A small contrastive audio-text model, trained from scratch.
Model: 7.17M parameters, log mel input, encoder arch densenet, encoder norm layernorm, encoder activation silu, encoder depths [9, 18, 9], text encoder width 192, text encoder layers 10, text encoder norm layernorm, text encoder activation gelu.
Training: soap at rate 0.0036, batches of 128.
Data: 26041 training examples, 16.2 epochs.
Rows from block 31 of the audio encoder, named by matrix and row number. Rows with one number belong to one channel. Each number is 128 + 32 x the weight over its row's rms, rounded and kept within 0 to 255. All counts start at 0. After the name is the row's rms in percent of the matrix's.
# conv1: bottleneck pointwise conv (encoder.blocks.33.conv1.weight, 64x256x1x1), inputs 0-127
# conv2: growth 3x3 conv (encoder.blocks.33.conv2.weight, 16x64x3x3, transposed), outputs 0-15, a 3x3 kernel for each
conv1.31 113 [ 83 101 153 129 163 138 122 152 129 158 158 106 175 140 144 102 179 166 123 104 142  90 126 143 125 184  89 167 142 121 165  71 133 175  98 133 172 208 140 128  76 132  90 179 142 130 124 135 118 136 105 124 142 141 146 139 136 140 127 119 113 118 113 137 143 110 134 159  58  66 120 123 110 135 160 138 164  77  93  80 129 100 131 174 117 155 123 132 110 112 157 145 116 147  69 119  75  83 198 104 122 103 114 122  99 163 107 129 143  81 107 121 134 120 159 147 120 134 141 144 123 158 147 111 132 132 134 123]
conv2.31 138 [139 115 145 112 135 133 103 117 147 104 109 127 186 174 100 132 107 119 119 104 126 136 107 122 140 138 110 163 124 130 144 124  98  90 137  94 130 207 104  77  75 191 134 121 123 149  95 127 189  64  74   0 255 191 203 149 168  87  94 155 144 103 125 106 106 136 120 142  95 162 154 160 124 114 122 159  94  97 127 115 161 144 106 156 133 142 126 129 136 120 146  89 102  96 136 127 144 159 152 129 147 121  91  95 141 138 103 160 109 142 112 117  99 117 146 166 138 138 115 109 134 127 150 128 129 135 103 127 180 110 179  86 176  95  98 157 187 154 112  75 137  88 110 135]
conv1.32 075 [ 81  95  96  82 121 134 126  70 137 165 146 104 104  60 114 107 155 163 135 102 118 159 150 163 120  66 141 141 153 129  88 136 150  76 114 158 164 132 122  92  87  94  94 130 115 112 156 147 181 137 142 174 150 109 134  97  80 106 119 120 134 179 171 156 111 132 123 154 122 112 166 171 187 168  98 117 173 148 106 125 103  68 187  93 131 113 132 112 130 165 153 109 206 119 158 117 111 147 131 110 109 110 111 106  93 165 147 119 107 142 160 139  89 122 147 148 145 126 134 130 156 143 157 118 173 147 152 159]
conv2.32 069 [146 122 110 153 111 123 153 146 157 162 116  87 136 112 174  97 161  46 123 145 108 136 101 140 176 108  93 134 134 127 117 165 185 127 101 109 136  94 123 182 120 131 187  94 148 135 125  41 149  95 137 160 101  95 132 122 142 109 114 100 166 155 164 160 132 134 141 161 103  65 181 121 159 158  50  65 147 103 166 103 196 126 111 207 142 118 137 115 100 153 113 138 141 193  98 134  62 123 189 141 115  88 149 125  89  68 132 171 152 113 126 181 119 143 111  83 142 120  95 160 126 105 132 144 122 145  91 145 188  77 138 107 102 103 116 113 101 188 135 132 144 166  54 127]
conv1.33 096 [ 96 138 105 137 119 124 120 131 130 144  82 179 118 120 110 115 141 139 111 132  94 106 173 146 185 147  96 131 110 174  62  55 128 171  99 122 172 115 122 127 103 116 114 165 109  95 142 157  88 114 136  73 143 179  91 132 144 156  97 177 124 113 142 130 139 115 126  62 108  97 160 110 110  79 139 150 126  98  72  94 103  88 118 124 117  94 134 135 144 135 127  94 158  96  54  99 131 154  79 128 100  58  15  76 132 104 150 140 142 119  68 141 141 134 110 142 111  97 197 166 142 108 137 121 158 147 106  92]
conv2.33 099 [ 89 147 131  83 177 128 147  96 132  70 144 133 118 110 182 158 192  77 182 157 119 109  44 113 104 177 116 138  95 124 177 148 105 111 159 123 128 137 101  61 154 163 149  99 152 101  86 124 133 152 118 100  86 212  49  49 226 136  91 119 177 153 142 139 133 161 121 105 100 152 132 102  98 120 158  87 120 144 170  92 121 115 142 122  90 141 168 115 132 140 128 152 153 137 111 134 166 131 129  77 168 121 160 117 195  91 141 120 125  44 160 123 181 123 106  87 143 111 134 138 120 125 116 142 144 120 143  93 151 154 103 108 107 141 146 124 139 135  89 163 133 144 102  68]
conv1.34 068 [ 89 134 164 115 100 144 140 149 122 112 192 113 124 153 122 131 213 163 121 163 120 136 157 163 167  89 160 119 133 146 118  73  98  65 139 117 111 154 140  84  78  60 104 157  94 133 104 130 123 180 122 157 102 122 131  87 155 115  81  63 114 121 121 130 121 112  83 118 149 142 180 150 142 155 162 155 162 146 106 142 184 120 106 190  92  93  90 151 151 141  92  84 130 134 116 127  84 100  73 158 199 140  83  98 126 130 118 173 124 136 213 135 123 130 115 168 166 107  88 148 151 157 138  88 128 129 156 171]
conv2.34 072 [122 119 110 127 138 108 167  68 124  99 141 143 140 108 114 100 147 108  85 186 154 160 102 138 124 170 102  78 165 148 103  84 143 190 119 164  27 111 133 225 139 148 146 106 109 150  81 112  92 113 114  63 227 134 123  98 164 119 167 114  68 129 107 116 108 148 163 143 107  91 162 163  90 165 133 159 145 104 103  94 187 157 116 154 134 131 122  85 113 122  83 127 153 123 170 144 147 132 114 125 179 155 125 147  88 137 112  97 124 105 117 150 131 126 160 118 162 116 116 153 110 103 136 148 124 121 193 153 117 128 113 131  63 180 185 130  99  96 122 168 130 204  65 140]
conv1.35 080 [ 89  73 219 107 108 176 201 152 102  73 150 119 197 170 144 135  56 173  93 155 170  68 114 111 187 161  91 147 135 140 120 170 131  84 112 120 155 181 139 125 158 132 130 103  99 122 134 146 101 117 179 155 129 144 128  80 156 154 137 147  58 139 208 158 135 122  90 144 197 106 170 100 149 198  61 107 140  90 120 111 117  77  97 153 104 151  99 119 121 104 161 154 123 140  74 175 173 107 120 102 133  98 111 127  82 148 146 128 115 106  88 180 145 147 103 140  87 137  82 143 125 104 162 144  88 109 138  83]
conv2.35 082 [133  87 148 137 162 101  58 111 194  77 146  85 190  70 114 120 183 154 169 148 140 240 122  47 136  97 108 172 127 127 153 132 129 123 121 124 133 111  96  94 114  58 112 126 151 120 156 122 125  99 155 128 159 147  87 151 163 113 120 116 119 145 139 118 162 137 155  85 163 172 106 125 145 134 108  77  91 145 170  95 125 198 114 122 126 149  86 172 102 110 113 100 131 127 130 202  98 146 137  69 161 160 200 152  88 110 111 128 145 102 107 100 140 156  84 157 174 171 114  98  94 106 156 135 153 121  84 120 185 111 132 136 188 155 123 186 146 149 111 132 138 133 125 112]
conv1.36 090 [157 139 114 121 154  81 137 105 127  52 155 123 155 138 171 123 110 144 115 102 152  95  84 105 155 134 121 120 114 102 187 106 119 114 137 125 128 177 166 126 102 167 141 178 147 130 116  83 156  59  99  83 129 140 137  71 123 113  79 131 164 136 128 123  94 136 165 149 107 128 100 157 171 170 190 177 113 156 136 118 165 109  78 159  53 130 140 162 157 144 158 121 134 124 101 172 102 112  85 104 165  89 132  68 104 121 118 111  98 143 124 125 111 119 121  99 124  91  94 134 129 122 156 119 118 182 160 124]
conv2.36 103 [ 75 117 116 138 160 126 125  91 138  86 133  85 158 121 149 138 102 133  60 114 214 101 140 132 126  94 148  95 129 122 139 148 108 158 114 118 242  84  94 145 111 140  89 188 117 174 134  75  76 154 123  52 190 224 163 115 142 118 127  83 109 142 136 139 123 111 114 170 108 142 130 156 137 120  95  94 129 146 176 180  74 194 123 116 142 143  95 144 116  89 119 164 107 149 131 130 150 130 138 112  76 123 109 133 179 169 151  79 106 121 111 102 144 116 165 196 147 154 130 127 138 105 131 143 124 115 188  80 115 124 110 158  76 154 166 122 131 147 147 125  99  73 172 140]
conv1.37 085 [161 116  69 141 170 152  87  79 108 121 105 138 107 225 182 124 118 149 121 116 123 148  96 160 166 133  57 126 138 139 120 123 104 131 166 133 124  97 129 114 122 116 148  97  99 144 119  50 121 165 125  19  85 109 143 133 186 148 134  85 177 176 209  93 159 110 119  98 111  89 124 193  72 108 141 155  97 124 136  83 150 161 141 147 119 136 154 113 134  78 136 168  66 162 178  83  75 138  78 163 156 101  91 116 143 154 115 119 154  95 128 181 125 143 128 161 119 180 119 113 120 134 114 130  65 159 127 115]
conv2.37 079 [125 142 146 106 157 156 137  92  94 123 165 175  84 120 106 175 142 151 127 109  94 174 163  84 152 116 187 136 112 172 106 155  84 153 154 131 106  94 141  18 139 204 176 169 117  82 151 123 140 124 114 156  76  89 115  90 108 143 113 109 141 173 110 113 126 155 152 155  71  89 119 148  97 108 205 110 100  84 170 163  87  64 192  66 157 134 139 181 146  85 176 117  91 190 141  78 122 121 122 132 168 163 122 141 160 109 118 137 132 111 127 112 118 153  93 147  82 104 154 121 138 106 138 109 144 114  95 150 186 111 127  93 143 121 120 111 123  79 178 121 164 110 120 157]
conv1.38 084 [123  93 148 117 133 168 155 138 121  78 129 109 100 109 150  68 100 178  90 114 133 120 103 109 144 132 135 115 137 188 147 157 165 101 116 131  77 128 114 183 142 114 114 110 131 115  71 202  99  74 163 115 142 107 109 182 198 214 182 104 120 146 168 139 133  98 108 139 121 191 139 107 107 121 113 136 110 135 152 116  68 162 121 137 101 120 105 115 133  55 142 151 162 146 163 147 143 194 169 174 126 129 172 155 102 138 124 179 155  93  91 113 127 157  84  90 141 101 146 125 102 141 195  71 115  96 140  29]
conv2.38 080 [180  65 123 134 187  69  84 144 170 124  98 105 136 187 123 133 145  99 214  92 121  85 173 120 109 106 161 241 124  91 134 119 136 128  80 148  74 109 134  77 122  66 120 133 174 134 118  98 145  92 154 128 116 129  76 127 162 136 120 109 149 162 139 144 108 127 141  92 117 122 149 118 117 165 126 156 107 116 128 100 156  45 182 184 137 109 142 150 131 124 114 119 132 150 128 106  98 156 152 112 230 155 115 123  82 112  61 157 132  90  91 128 141 140  98 170 138 120 141 117 140  89 133 123 178 120  98 183 162 149 126 149 145  49 121 137 120 107 102 132 160 147 146 111]
conv1.39 099 [150 151 107  89 134  84 109 118 155 135  89 146 119 131  84 125  96 112 142 117 119 165 158 166 138 194 147 133 143 139 129 133 118 178  92 143 156 120 138 177 151 108 167 147 122 103 166 145 107  67 116  91 132 153 147 177 165 136 138 103 123 117 150 104 114 120 131 173 117 108 132 184 133 112 125 118  82 121 151 128  94 155 150 148  67  59  78 113 145 146 150 114 113  99 146 157 108 124 155 117 113 149  79 127 139 101 117  92 126  82 147  87 105 116 130 101 130 139  94 129 134 172 104 122  78 118 126  93]
conv2.39 104 [ 98 176 146 173 134 165  97 111 101 143 161 129 135 166 118  87 119 121 168 159  86 124 133 118  97 129 146 138 193  90 139 124 141 103  77 137 163 112  84 110 123 139  52 139 164 111 114 150 116 127 142 140  67 207 125 136 135 173 130 132 124 127 111  77 123 152 131 128 102 152 139 166 133 160  95 116 167 109 255  93  77  86 162 130 119 157 111 117  88 200 112 146  98 193 104 149 113 116 114 138 146 192 119  93 157 114 158  83 151 165 128  91 128 100 184 138  89 142 136 133 115 151 117 126 131 128 129 101 156  97 119 156 157 126  94  55 117 133 181 150 161  75 114 129]
conv1.40 080 [ 78 107 126 115 143 171 155 140 165 193 169 144 179 131 139 122 102 152 107 111 166 149 102 139 126 102 158 142 119 156 120 213 162  53 114 161 133 130 119 135 157 134 144 110  54 147 103  98 131 176  93 146  74 120 161 105 141 130  99  98  94  51 173 113 188 119  83 138 100 104 111 152 155 169 121 102 124 119 146 121 156 102 112 138 114  84  78 108 179 151  84 120  99  70 120 166 117 161 108 115 102 136 146 149 123 126 130 136 102 147 142 113 141  94 126 129  97 152  68 145 157 110  89 157 132  82  73  97]
conv2.40 083 [114 154  66 173  90 150 155 157 129  99 144  90 148 131 176 173 132  85 193 115  72 210 160 116 146 182  87 112 158  99 152 121 114 140 115 122  72 167  96 157  73 100 154 133  97 115 138  89 119 126 176 154  83 114 122 154 111  77 158 113 127 127 173  73 118 199 173 119 110 120 111 155 167 163  86 140  95 182 162 131  68 181  87 156 116 170  99 180 105  94 136  90 150  79 126 124 133 127 198 109 196  87 177 116  82  94 148 112 118 115 155 126  97 142  78 142 130 123 117 135 101 156 136 138 117 123 121 164 140 106 117 128 113 189  75 134 136 135 125 122 101 164 127 153]
conv1.41 103 [128  98  95 133 121  64 158 114 158  99  79 118 128 158  93 127 131 139 129 158 107  72 116 145 186 143  77 139 117 123  98 140 148 138 108 164 158 169 126  63 117 164 105 110 182 144 120 109 132 136 159 150 120 173 132 126 152 153 170 155 169 181  81 117 100 110 131 116 122  99 153 123  96  96 139 111 174 112 150 110 140 113  97 139 130 155  98 124 138 110 137 121 119 174 116 147 103  72  56 138 156 150  64 130 139 133 135 164 110  83  92 131 121  96 159 124 111 107 115 161 170 124 103  89  45 105 104 131]
conv2.41 113 [139  79 168  93 118 121 120 137 126 150 120 103  96 142 113 211 117 134  57 124 111 135  72 149 191 162  96  90  85 167 210 111 109  91 198 100 174 156 164  89 102 124 140 143 122 117  89  89 170 110 145 132 148 179 100 109 125 152 161 139  91  87 165 140 124 109 141 127 144 107 116 152 134  86 100  90 157 152 112 149 141 158 122 115 129  92 166 156 180  61 238 118 150  88 173  99  97 121  95 191 162 139 113  97 131 170 102 105 113 104 115 111 127 102 113 128 174 132 138 155 104 118 129 119 133 129  66 144 105 150 123 125 104 118 153 140  61 102 160 153 184  94  88 101]
conv1.42 116 [139 128  74 106 162 130 127 167 116  99 125  94 101 150 194  82 114 149 112 115 132 174 126 122 104 129 172 121 122 144  66 107 125 199 114 144 255 123 150 112 124 148 108 106 159 125 108 108 161 135 123 127 147 114  92 161 173 148 185 131 130 115 128  58 142 132 134 171 121 160 145 101 128 149 127  91  68  85 130 142 118 137 114 161  99  28 107 144 124 170 100 135 128 137 109 103 102 123 145 143 137 105 124 153  90 139 162 145 128 128 149 144 115 155 118 103 112  63 108 127 118 151 139 107 105 141 151 134]
conv2.42 100 [128  79 181 115 133 113  98 108 112 107 118  85 139 137  79 102 162 130  91  97 156 165 138 110 126  88 104 142 112 151 123 132 109 113 102 122  91 102 135 217 117  94  56 130 149 124 143 124 143 123 112 128  63 155 142 169 136 127 124 122 136 100 112 101 128  69  97 136 135 181 106 128  89 113 160 205 108  47 157 119 145  19 137  55  56 105  87  41  78  63 103 139 101 117  79 148 177 115 138 138  88 113 129  99 135 124 111 183 177 102 156  97 117 104 102 170  85 106 121 105 121 130 124  91 117  96 100 130 109 121 116 141  89 124 134 159 161 130 135  95 118 123 155 147]
conv1.43 093 [ 96 155  79 110 127 115 114 122 160 140 116  99  97 149 149 194 113 161 154 148 160 118 141 122 140 115 155 172 129 147 111 118 166  97 138 132 167 126 110 135 147 117 124 147 114 161 124  41 146 157 145 128 120 106 134 133 116  78 150 116 100 103 130 129 119 128  98 190  98 145  80 120 137 163 128 101 157 116 192 101 140 102 143 167  84  98 105 139 158 145  88 159  86 154  92  72  97 121 158 137 129 129 111 155 179 125 134  58 136 157 173 134  98 117  84  90  93 114 180 138 107 176 139 139 122  84 107 146]
conv2.43 085 [118  67 162 128 135 166 144 108 134 162 103 101 132 125 117 131 108 124 150 116  95 151  98  96 164 117 121 136 164 114 125 151 100 136 117  79 192  94 141 207  34 107 117 167 119 151 148  75 132 127 136 139  62  61 119 136 147 197 155 102  92 129 108 114 119 103 139 115 124 128 152 127 156 158  93 156 116  97 192 216  72  93 204 136 121 162 101  58 185 174  90 189  99 147 116 152 103 181 134 175 129 113 140 103 169 105 173 108 142 106 149 145 148  96 140 104 134  95 151 165 126 141 131 101 171 148 139  91 121 151 128  77  77 121 164 127 130  90 122 156 127  84 147 133]
conv1.44 099 [139 156 171 161 120 128 160  97 134 161  85  87 117 160 123 182 139 135 124  91 119 115  72 103  98 100  62 112 127 145 138 118 118 121 128 116 181 128 136 110 134  85 154 121 114  95 118 109 175 141 145  92  92 145 182 124 153 121 151 126 115 164 171  78  58  93 107 117 139 101 154 134 118 159 117 104 107 171 118  92 114 170 124 155 160 100 148 113 125  95 147 101 110 111 149 174 202 117 151  96 125 193 177 119 143  96  96  61 114 163  93 128 118  61 155 152 169 101 117 127 124 147 172 164  97  82  97  70]
conv2.44 107 [ 78 127 165 187  71 112 144 108 115 154 169 118 126  86 128 173 123 155 209 165  81 255 111 107 101 115 161 213 129  96 170 114 108  94 105 108 107 181 115  75 117 201 138 138 164 140  97 178  95 125 141 150 138 154 115 120 120  97 138 121 182 171 106 106 152 127 147 123  85 143  94 144 121 146 143 129 128 127 114  98 122 133 154  93  83 168 112 140 123 138 132 136 126 110 107 105 120 142  99  86 158 136 216 100 126  62 111 155 136 137 108 111 113 134 139 137  97 142 135 122  88 154 108 137 110 143 123 116 100 105 154 113 130 204  65 125 142 161 108 105 106 201 113  75]
conv1.45 092 [105 129 170 110 141 157 191 112 131 149 129 160 118  80  96 106 179  58  98 152 102 191 102 128 149  98 122  79 119 127 162 167 140  96 161 131 137 147 161 123  96 129 166 134  68 116 104 150 120  79 146 121 115 184 119 101 148 132 124 118 107 118 103 153 115 135  93 116 141 117 179  79 151 173  73 193 175 153  83 118 125  88 135 169 100 116 115 133 146 128 116  76 141 108 119 126 136 143 117 125 160 165 164 135 110 113  84 175 104 143 121 140 121 101 164 165 149 125  87 123 120 122 135 150  79  60 115 113]
conv2.45 095 [233  66 137  92 146  99 161 113 132 111 143 109 143 125 153 134 112 100 171 151 124 136 152 128 106 210 104 132 222  83 109 128 113  82 160 107 116 138 104 190 126  68 131 128 130 156  92 104  84 161 129 175 159 103 115 127 182 108 144 123 127 136 121 102 101 125 139 121 128 128 157 100  96 136  85 157 188 115  58 168 161 131 130 131  94 107 158 149 147 123 106 176  80 100 143 147 110 146 113 112  61 122  91 160 111 255  65 182 119 122 110 116 141  74 118 140 136 131 113 137 127 136 136 115 147 126 105 108 130 132  81 122  89 138 172  70 137 157 141 152 104 151 115 126]
conv1.46 123 [163 138 103 182 187  51 126  80 105 148 151 109 127 174  99 127 169 113  75 127 126  86 140 140 151 255  94 146  91 131 113 135 102 156 148 125 124 172 155 137 106 156 112 149 162 160 130  96 163 128 127 101 142 122 116  96  95 128 109 120 110 121 171 119 111  90 121 132  86 111  72 111 128 108 107 135 105 169 181 164 121 138 110 119 133  47 135 158 121 108 114 147 104 120 127 129 141  95  56 130 121 123 194 123 126 140 179  92 137 154 133  74 134 134 140 154 122  81 130 158  80 222 111 136 148 159 150 128]
conv2.46 132 [ 79 150 132 118 103 138 120 143 128 117 135  95 111 104 182  90 109 130  84 124 152 144  82  95 137 195  86 109 113 101 142  66 130 122 158 150 159 117 127 116 164 117 117 119 147  98 124  55 195  87  78 131 148 153 161 165  80  87 136 134 115 140 137 159 150 103 117 114 112  65 110 145 182 105 105 210 145 100  94 153 143 127 115 176 137 127 105 109 144 147 214 131 103 114 128 128 139 105 141  96 134  95 201 135 124 255 126 155 164 119 123 120 130 127 136 122 115 151 130 122 101 159 117 122 133 104  97  97 132 121 123 164 188  81 116  54  91 153  96 151 150 143  98 136]
conv1.47 081 [128 162 141  70  68 143 134 103  96 119 158 140 104 143 132 105 101 119  88 102 135  97 131 155 142  92 143  51 177 108 133 111 178 123  38 144  72 157 120 125 111  98 156 116  77 157 113  81 122 140 145  56 101 105 126  82 165 131 128  83 215 176 124  95 151 167 179 116 168 147  94 134 187 156 123 156 170 158  97 125  99 135 139  64 147 137 134 118 148 152 159 163 122 146 138  81 152  80 134  85 156  79 124 116  90 121 156 179  67 117 131 134 149 109 143 142 194 132 102 102 172 101 150  84  62 123 138 191]
conv2.47 074 [118 120 122 154 127 136 138 154 146 105  93  74 150 124 159  77 179 169 119  85 160  39 131 193 147 130 105 108 148  97 121 149 186 114 131 110  99  85 186 124 127 156 113 189 118 107  99 125 133 137 132  75 145 150 157 180 100 101 117  82 104 174 150 147 205  93 139 128 157 117 119 107 192  93 126 119 178  58  99 141 156 157 105 129 157 122 166 160  67 119 184 171  82 114 161  76 145 118 139 143 108 123 114 158 145 119  57 178 102 133 139 162 138 100 131 103 125 124 141 119 175 109 132 117 106 102 100 152 175 171  88 117  89 116 139 182  97 179  51 140 134 144 112 156]
conv1.48 123 [129 151 117  64 128  72 146 156 120 101 150 118 135 100 106  88 149 110 139 104 104 165 109 137 128 136 120  28 149  85 120 101  73 143 113 174 122 187  97 149  66 177 131 185 137 101  96 111  99 157 123  84 124 110 129 105  97 111 102 104 176 103  79 100 121 110 122 116 149  80 185 103 115  84 157 190 160 158  81  89 139 169 118 109 140 174 182 156 118  83  79 164  82 116 103  96 146  83  75 134 160  54 144  90 100 152 143 124 110 153 123 155 131 140 155 101 101 101 197 105 118 103 109 126  76 105 114 139]
conv2.48 138 [130 105 146 115 124 105 156 116 123 123 109 135 153 117 162  81 168 118 125 144 109 149 128 120 128 103 120 123 158  94 136 110 127 133 112 123  89 188 164 159  97 147  95 133  70 118 189 116  80 158 106   0 246 237 130 139 167 146 125 126 116 137 110 141 126 118 107 115 129 130 157 105  98 121 159 171 174 100  62 124 129 144 113 123 159 151 156 102 140 112 141 145 124 117 129 126 124 120 131 147 113 140 110 124 156 133 110  98 129 116 129 152 118 108 132 110 128 122 136 124 129 129 135 135 133 107 117 127 128 206 102 105 124 146 120 108 140 223 126 117 104 144 108 125]
conv1.49 077 [134 129 145  88  88  99 144 120 129 125 118  70 134 143  62 131  86 154 187 133 122 180 128 100  96 116 158  90 102 139 172 182 137 155 132 115 123 154 155 136 165 132 170 143  99 133 124 113 143 150  67 131 174 116 156  96 148 120  83 131 144  75 162 148 132 109 161 136  97  85 144 179 169 183  86 110 140 175  88 136 200 129 126 122  88  43  99 150 154 155 159 159 156 117 105 115 127 117 185 159 127 153  98 100 112 110 130 133 142 133 114 135 107  97 138 114 190 173 154 130 157 109 107  81  61 160 130 180]
conv2.49 083 [140 110 134 133 126 182 129 109  97 146 124  99 127 100 138 177 118 108  75 173 102  95 118 164 203  64 103 104 136  90 148 101 177 168  71  88 126  76 137 131  99 139 151 148 134 164  96  85 107 166 108  59  66 157 211 144 123  85 124 113 126 129 108 158 172  92 131 146 169 106 135 134 218 113 105 164  82 119  40 146 126 118 156 141 154 122 149  61 103 158 134  99 145 138 149  85 104 174 169 152 128 104 167 136 149 108  81  68 137 165 131 143 159 111 122 123 139  93 129 111 129 147 115 119 133 164 215 141  81  73 137 130 119 147 142 136 121 142 139 111 152 154  92 158]
conv1.50 107 [165 153 161 108  80 101 155 113 127  83 161 104 121  67 149 114 118 154 117 119 130 150 145 114 140  97  69 137 140 115 120 110 168  99 103 138 122 139 181 152 173 115 146 132  61 134 132 183 133 113 134  79 156 135 103 106 207 196 107 150 131 130 117 140 123 124  97 124 106 142 136 192 113 113  99 123 128 116 143 110 156 167 119 114  97 124 157 137 140  94 145 168  72  97  58 117  89 133 124 147 161 104 157 211 122  67  99  95 100 163  75 140 132 191  97 154 138  88 158 110  83 106 130 176 124  73  85 148]
conv2.50 121 [116  92 143 151 141 112  77  96 188  89 120 130 115  75 117 142 184 142 131  90 186 129 134  98 118  95 175 159 102  99 115 112 102 120 136 111 229 107 101  33 123 138 127 155 166 152 144 110 150 137 130 125 169  71 104 183 168  84 129 123 141  77 129 151 160 108 135 151 133 154 102  67 149 131 142 121 116  92 106 122 168 109 110 157 140 146 135 121  96 113 103 145 115 117 102 147 195 152  84  72 148 134 126 141  95 110  46 142 147 151 139 153 161 110  94 168 101 136 137 127 149 142 133 113 150 103  36 115 218 111 106 150 135 153  66 114  92 128 128 107 136 147 212 131]
conv1.51 079 [117 169 191 165  88 132 154 156 124 171 133 142 121 160 154 134 110 180 152  85 177 135 191 126 164  82 145 143 139  95 117  93 119 168  75 174 134  96 114  64 204 126 114 147  87 128 133 130 121 102 137 147 163  99 189 115 205 113 141  94 116 112 150 108 143 124  80 129 105  82 168 156 157 129 158 136 158 114 108 166 118  99 161  92 138 171 146 110  79  93 109 118  76 125 140 144  95 108 135 120 173 137 143 147 165 193 169 110 133 153 129 121 119 143 152 112 154 151  88 111 101 108 110 159 151 117  88  34]
conv2.51 073 [104 169 113 166 101 149  98 115 132 151 138 102 107 112  91 151 150 151 128 127 164 175  96 165 155  84 127 107 129 143 145 143 121  66  75 195 117 107 145 137  73 201 128 108 150 199  73  97 146 157  96 196 172  69  99 170 151  79 103  82 167 101 165 150 153  91 111 107 185 181 123 108 147 116 132 110 137  81  68 124 141 150 129  60 153 166  99 163 130  95 125  98 136 122 127 141 117 180 144 130 155 135 195 109  87 111 127 127 124 119 143 140 159 126  75 142 148 132 106 135 118 157 112  95 145 142  88  84 150 140 134  81 147 179  78 169 146 134  74  76 136 163 191 153]
conv1.52 101 [121 140 166 132 121 129 108 144  87 122 157 115  91 148 125 130 138 155 116 131 122 135 107 151 122  54 105  82 105 119 113 138 148 156 181 124 136 159 156  67 128 123 122 128  80 134 132  44 163  90 121 136 180 149 173  97 147 176 127 144 108 192 120 102 115 113 102 106 205 106 173 156 139 164 157  77 139 135  88 143 143 112 122 175 141 163 128 124 101 110 136 112  93 114  79 121 156 106 124 111 136 168 137 145 217 110  98 105 120 141 160 142  95 156 173 191 102 155  97 170  92 160 138 147 142 131 156 148]
conv2.52 094 [156 152 160  92 131 127 131 108 130 123 155 108 172  80  85 107 120 169  78 181 142 229  91 100  64 108 183  96 105 139  88 111 108 101 155 175 164 141  94 102 144 149 230  64  80 150 143 159  97 111 133 171 109  58 132 185 116  73 108 113 129 146 143 105 165 156 135 104 129 136 129 109 159  60 130  84 111 147 117 149 114 195 114 146 167 124  54 122 137 147  86 166 135 136  86 126 132 155 141 129 121 151 142 114 116 116 144 104 102 144 102  85 150 156 165 129 122 154 117 110 109 138 118 157 122 157 147  97  98 105 101 138 132 200 113 182  75 111 117 124  83 168 124 157]
conv1.53 090 [ 95  90 143 181 145 134 102 113 113 140 115 131 134 136 121 131 110  45 150 139 114 131 138 149  97  32 109 148 187 149  70 115 129 179 139 149 161  92 116 132 136 115 131 112  50 153 137  81 132 105 142 153  93 123 151 114 154 181 176  99 155 129 109 133 145 130 161 201 118  91 151 140 113 136 139 132 138  97  98 165 115 138 134 144 146  85 153 135 110  98 111 171  90  82 127 127 140  94 250 117 100 113  97  76 157 118 114  76 163 190  98 133  98 101 152 105 119 132 153 102  68 168 102  99  83 126 106 123]
conv2.53 090 [129 139 132 102 115 116 157 166  96 118 142 146 126  91 136 169 159 129  88 136 109 105 104 147  99 174 150 116 177 101 110 116 108 107  99 139 148  88 135   5 152 193 209 120  48 156 141 169 131 171 126  75  58  63 150 177 164 109  88 111 130 124 131 134 136 132 113 118 136 127 140 121 104 141 177 228  99 119  51 147 118  74 136  93 120 179 116 109 159 108 149 115 131 107 109 130 138 173 131 140 144 119  90 119 161  87 167 180 170 153 142 101 114 117 114 100 137 112 139 123 134 134 137 133 129 162 147 129  95 184  71 144 111 116 134 130 158 161 104 134  60  99 105 168]
conv1.54 075 [112 119 141 125 144 182 133 166 144 138  79 116 103  65 156 135 154 210 131 123 112  56 142 153  81 111 125 166 124 141  87  87  88 169 191 111 154 105 106 115  98 116  89 132 104 137 132 115 118 101 173 180 119  96  93 162  78 117  78  92 152 111 153 109 147 131 128 131 166 112 111 107 129 131 110 120 153 115  90 128  81 110 105 150 170 144 101 123 125  72 130  87 165 155 119 132  77 141  84 147 135 108 111  80 170 112  55 134  99 155  31 129 111  94 134 108 144 161 151 142 143 164 138 111 138 150 154 165]
conv2.54 074 [116 115 139  97 133 115 119 185 103 153 179 106 101 101 149 143 182  63 161 107 111 134 118 152  71 136 118 153 145  81 141 109 153 106 141 127  53 170 147 111 176  83 149  97 198  98 109 106 177 107 139 158 137  95 144  81 114 122 157 154 155 116 128 169  89 152 152 134 137 150 147  51 123 149 117  49 130  97 115  80 147 176 120 146 127 131 130 114 108 132 110 172 139 112  94 127  52 111 163 169  84 151 178 124 140 102 141  97 128 111  95 108 197  96 136 105 109 111 149 119 131 124 128 149 126 166 123  63 145 151 110 154 170 159  47 197 166  81 152 156 120  85  63 145]
conv1.55 144 [170 112  73 129 160 139 156 106 120 146 128 126 135 128 103 134 115 120 124 136 132 174 102 135 146 111  59  89  96 160 107 150 125 134 138 133 163  66  92 113 111  82 137 160 197 126 123  86 176 128 107 145 144 137 154 103 144 175 134  93 142 176 127 128  99 136 120  87 139 100 154 143 130 147 168 153 110 139 143 135 161 149 138 104  71  58 123 126 100  89 139 124  64 120 181 105 183  84 129  76 102 120 127 115 107 117 205  93 111 210 153 128 141 130 165 146 176 124 126 168 111 101 104 150  75 201 144 110]
conv2.55 151 [107 141 158  93 133 111 155 116 149 105  95 128 107 157 129 153 124 108  49 156 230 138  99  85 169 127 111  66 155 154 128 133 100 151 121 135 255 130  43  38 128 165  91 146  70 135  73 151 159 140  70 119 103 132 121 112 125 120 167 127  88 124 185 120 134  98 137 130 121 116 151 141 167 124 103 134 134 122 127 172 117 134 124 102 130 132 112 121 147 122 151 131 154 109 144 141 138 111 114 161 114 102  93 156 120 145  85 171 114 143 145 123 130 122 134 126 150 127 131 111 114 143 119 113 130 127 103 128 102 112 144 183 133  75  84 113 114 118 145  72 158 111 224 114]